python train.py --arch="uvit" --model="image diffusion model" --dataset="reaction-diffusion patterns (Gray-Scott)" --train_examples=95000 --image_size=48 --horizontal_flip=true --conditioning="none" --objective="edm" --cond_dim=192 --norm="layernorm" --norm_position="sandwich" --hidden_act="quick_gelu" --mlp_ratio=4 --head_dim=32 --fused_qkv=false --qk_norm=false --parallel_block=false --inner_norm=false --drop_path=0.15 --patch_size=[6, 6] --layers=12 --width=128 --positions="rope" --init="lecun_normal" --optimizer="adamw" --learning_rate=0.0024 --beta1=0.9 --beta2=0.98 --eps=1e-08 --max_grad_norm=0.5 --ema_decay=0.995 --max_steps=9600 --batch_size=256 --epochs=25.9 --lr_schedule="step" --warmup_steps=960 --weight_decay=0.06
Rows from block 5 of a small image diffusion model, named by matrix and row number. Rows with one number belong to one neuron. Each number is 128 + 24 x the weight over its row's rms, rounded and kept within 0 to 255. All counts start at 0. Numbers have three digits each.
After each neuron's rows are labels from the 100 images, of 14848 (inputs lightly noised), where the neuron reaches its highest value: "strongest on" is what is common among them. Only what is clearly more common there than usual is listed. The data: reaction-diffusion patterns (Gray-Scott).
# fc1: MLP up (model.blocks.5.mlp.fc1.weight, 512x128), inputs 0-63
# fc2: MLP down (model.blocks.5.mlp.fc2.weight, 128x512, transposed), outputs 0-63

fc1.436:106117152140133097120097118129092088098178103143132083130151099096107159137176143166110101105133162119139101140158129135132101112098162173123140144146136182129115144111131170128119125124102092
fc2.436:085096134096166102162135106102115171100157148097103074127166149130098083104142125171091121146130076133138128142159148147145129134167115107124133101183129134121128090133108109145125147131101125
strongest on: stretched; feed 0.062 kill 0.061; pastel

fc1.106:145138147114135135164131108143124148159125117121097106147149155131143109108117115133114096143189161104153110147130134119123173122126165142108138146083163150185110097104122112122150089125154133
fc2.106:139124118130153150152104113141137129115123103148108166116103111115126143144091107128169121116067138141126106139108150160128134172125142141116123173119123101096156123132141148122129123123180126
strongest on: vivid

fc1.63:132132121124118100074138125115178099118110161127182166163156141091157123130132111116165142161132147158095143125121135166129149151117111129126120147133111112149124141106159117068161105170136157
fc2.63:120155133143128155078165104123141102132102104105163125148130114150168141097120141137158132112113119173120119135132111128112156136101113116102122151133141153125127194124155130158139161146123160
strongest on: pastel

fc1.258:117153120139108128076147148133147110117123134138102103142132111149126109134145139130113153161129099183098120114121142108125156162143141147103100117146126089147138158108100145114137113141186117
fc2.258:132145083135140140157158093126120124183184155119141145127138150139138136093140148138165116098145139158139139117138109116142069120142116103114095154122137133119123125140151127106120121115102120
strongest on: embossed; feed 0.03 kill 0.062; grey

fc1.265:125139153137126088099131067111140088137146112132167149179156121094141138166184126134125129102166174168119113102146157164123100152101180153143155148122118120100127165128147136120124134136108112
fc2.265:121113100131118140150143135135132145139092135130110127122064135115137093130107147074104109126141069138150146150138174100130129138102140125087105130101137095102138129137081113144109136139179121
strongest on: stretched; feed 0.046 kill 0.063

fc1.474:129102104166131138124109143138164116122140078149125091092124133157140159149143092101133152103134155141147100102159145125147087122147106098120062106146155179121159111100071117107113152097147140
fc2.474:134104122132102154102149158106142112142113092104173141142125126141130141117142102122149109088148136156108093123122119145103139099157124162112104153123146165159142126124077126133109154141144122
strongest on: feed 0.022 kill 0.051; feed 0.018 kill 0.051; vivid

fc1.57:111098144145094090180121113119141114119139134138155171119160126104111149156127099168143125135165134162151135098161145132115171120113115127144105113124145151155179093117112117108134160146175186
fc2.57:129145121115123111121162142149171136118144125106133153145139118123102099099137152150107158133121125151139109143157118157132109116176129125124112109139117132085124157151177097064162101149139106
strongest on: vivid

fc1.214:082113104122119111102151139165135117097105145167121128122133109148133114131093135143143145145092089110104125145095112109111169148154105135107128108168110116138133135123106126129160162145182103
fc2.214:091147137132144130096131102133102121135138100118148130149154109123108127143172089127119166120182138170120109098127088128100119139145174123141145143118110110108119176112172106134150132106107154
strongest on: warm

fc1.440:142113130101092125145104126125140125106137113175110135119159109123125145095161083127175128185098132115101115157116105148102125194101140147134121118127141168139118176103120108124127144142135101
fc2.440:159128108120139185118155140157177131129140156118136143159139111123163159142146101142148162106146109151111104131116118112160117111141172118082149082132086130098132123140136142068120120095134182
strongest on: dark

fc1.454:103122121138103096129122157118128122111174138172107085128119146147126116139173093144135155121110123171115138136093133114169103113153105154121097154154121148153102109127101143079138113126144156
fc2.454:092145137104125109117193130136104147098096144148142162124174135121134162126096135109155112126157169128115168115103150117134130101117105093112158119152116169133124144091144148130152099112116120
strongest on: embossed; stretched; feed 0.03 kill 0.062

fc1.142:128149083138094120116120128146149120136116145137182132146135131116143146122131138138134128129108139118110197066118137131121181098112105151134170090121112139132144132154105126133130115132113094
fc2.142:099122152128154133160102139119140141110142138147123119118094131115098103121149173117129109121113141141130100157157182105156093177111150153128118112109135115100113109107138155126131089151137134
strongest on: dark

fc1.267:059124120149110141143095123133144133087120092136150151117123144090117194161124157129129154125128142141162129105106128141139142138140148113164138110116091115117172075125114169109179166135134125
fc2.267:170127159156116143102123121106112119166137121130121155103158128135117170085140115135130073100116154132109160169122132138137094158093191139125096168112113098143099140134169118089109143107127130
strongest on: vivid; stretched

fc1.473:169113155148138119112148134088175112134120087118133165102120123095129147157118098134134141111160167117101139112173164193124106137147118096106084151133180137101153138163126105141123162129129116
fc2.473:136107099127110112103144086133164147144131141154105171078119121136137086139133132119095091132112123136132146121118160165138140079113107151177154137126128086117124138131104117137168181126101129
strongest on: vivid; feed 0.018 kill 0.051; feed 0.022 kill 0.051

fc1.2:124146120103167115095144130127128090096106146135141127142131124103129122130134150130145156172134121140121091137124144115090153128153116146121122077156132115143140175107116135106174119120167063
fc2.2:106126105103135097117138115089136133141108107102154148096119119125136134104151169133180145133138097135135077104146096094106146142146130141099113148173141112122106137149134148131170138142155133
strongest on: grey

fc1.39:169107153138120068136143123135123133123110105108138146125136137104142175163131139102111115085149186139088121082127173149107093107178130134074125135118175139179133135146116166094110126137146126
fc2.39:151151141147135120122127122116110114156130120111140125153123178109112147148130137137110158104130162140095116102117141131130116127121122106137181140149163132120103113123144154078116117130135102
strongest on: stretched; embossed; vivid

fc1.349:131142102119124131144145148141150149118148128130107146100152125170137148144116095138163130168158098154117139112137127156114130134103137152036098149136166114164157145155113112115151159140141127
fc2.349:143100170181136135105116162102123125108110120091094108081093114158101130150137122124106115150105137082109166117123104125163175099144109116161141098114142134162125119119135114119104120144137141
strongest on: grey

fc1.397:121088153196140129124128128154131159156161129088078081131148111165114118119184115137097120121157087164120129139108128132097129122163108104131119122135131132107128145109077100145128186104148124
fc2.397:166152109094090105130126105078108124105106128162179179130126133119126165119073131113140099127094172080124135140182119133175109118090149129107125144139128158164120129185168156117128068148126120
strongest on: feed 0.022 kill 0.051

fc1.120:147167167133135147116121136115134141102105113122133115149123133106134118141125130092100092090166128156121150087127185079118127122150152106109138129118105132114151128115149137090077105162137115
fc2.120:088146173123133102076146160107149129097107125121133156156102122121108128127138096147150153114162119094131142141112136103104099147123111162134162131158111120098171138111139097104133176118118119
strongest on: embossed; stretched; feed 0.078 kill 0.061; feed 0.058 kill 0.065

fc1.403:103122108135132146123115121133146110093136138125125085155151094120127080128116164180099145122135128170084103108130152117118158116182111116149088129160156150144121151142141110105116113121099116
fc2.403:143144136139088092107123128126118160150132108113117136104112136117132182149098075101119146107105140097156153125133109120139126122115146151133160143090147135100143149094110154170128164126163150
strongest on: embossed; stretched

fc1.69:125126164118130149127116110117152128126105145099146134137121141157100077124135107099084129151146150148131122099152170152169142181113192172156146098136147168139148108153113166120133078168159098
fc2.69:073104135137133186123115106133130149123161123127162095129116125118131079153147108123123142093148130129114111145118108118144123136126162116101118172115139109107126159111121141123108147105117126
strongest on: vivid; embossed

fc1.244:157147132109143163114141126123121106134141078132128118127118109146138155117129088100141118158145161102141118139140152118128088093147188157079137075122122119151161167100112164149130143189183070
fc2.244:144123110123106084132085103116112176150164162084126099107089148099137111106133137122105130120124117134158116103153127141147101124149174171152156103179129120094096138158135104148150127165142096
strongest on: grey; pastel

fc1.263:165101132134137168134137123118149123103157106110128138120125108116074155150134088110115100114138132135154094111129152088126133113083137080119109179120129148102114138120134168112093135131125132
fc2.263:172094122137115151147101162103132141126185135128109144157132108143131084154130146123106105098053148109144134108121134119139168136101155136147143108123119122099134123123162134124118128151128122
strongest on: embossed; feed 0.078 kill 0.061

fc1.361:098142103149115137155105137154139131118143111142136127156136133170145093153138156126139109162130168166104119055145161132078109142151113137147122125150143148162085161085151161119086097169127136
fc2.361:180148164115146118120132130114100146132114111153148114163107103116106137123154124098102135107151130125155149157124094123098143163070156119099071120139123132131150111147138138117129104117147113
strongest on: stretched; vivid; warm

fc1.101:084149108133146108131111154096112152169146087149094121179133146122069126146120140136121134154140137120156118137104145156133141109159144132097105079124140126106125144180122151139163090107160099
fc2.101:121140096117127133170155138133124141147112105141079121142114180136096107115118130137111141110112113103179096109131144160168144070165122136179118109155104144080079115120118125132112125137129115
strongest on: vivid; embossed

fc1.486:138107108116105112099140107111141112134141132159108137138146123106129157125163110112161133165123111110130116085189153124131108173153145139136153185118144104107125092102106131129141156148112141
fc2.486:135130092156073109091145111119099117137121127152140113176098151099129128116115109130131153183100137094126191114129120109134170178157139113187156146137121133176137128099141127116159122200115110
strongest on: stretched; embossed; pastel; feed 0.078 kill 0.061

fc1.152:168108145115157163147146086140106118151103158106116104119135073144126139125155168144122140096170175139122123090159144142101105151148092103111124177078166120173113145129130141171138116112101116
fc2.152:142118096183123178150080116125147118118152129151104117109136122149092130148173107106177102102115171112165135110136126138117121111141085131116137132070120131131139152081136143142139089105132111
strongest on: vivid

fc1.307:100146128134118140062095091101179095137082076123164154135150094115145126131136147115133114128182181126118099113182138161107166134116137127133111120104147134137148170091160107144129135166145108
fc2.307:125128119135117123105091123121127144146102109154165167105115121101147113106087151134135160131091123128140166179106141111121122126134143185137139147143107163126141177110152102128104104132122142
strongest on: pastel; feed 0.018 kill 0.051

fc1.71:141108092121096106096126157147171138108125145122149169125154097161141130182132148135135143134131108158108127136096145150137183123129103119118109159180143136153130147148104126077131119163134129
fc2.71:164076124110166168166148110123162128138150115136165105134109139138144120116153140133117135053103118093167142131123136119114111138119107112117094137126124143147132075119144127141153121130099126
strongest on: grey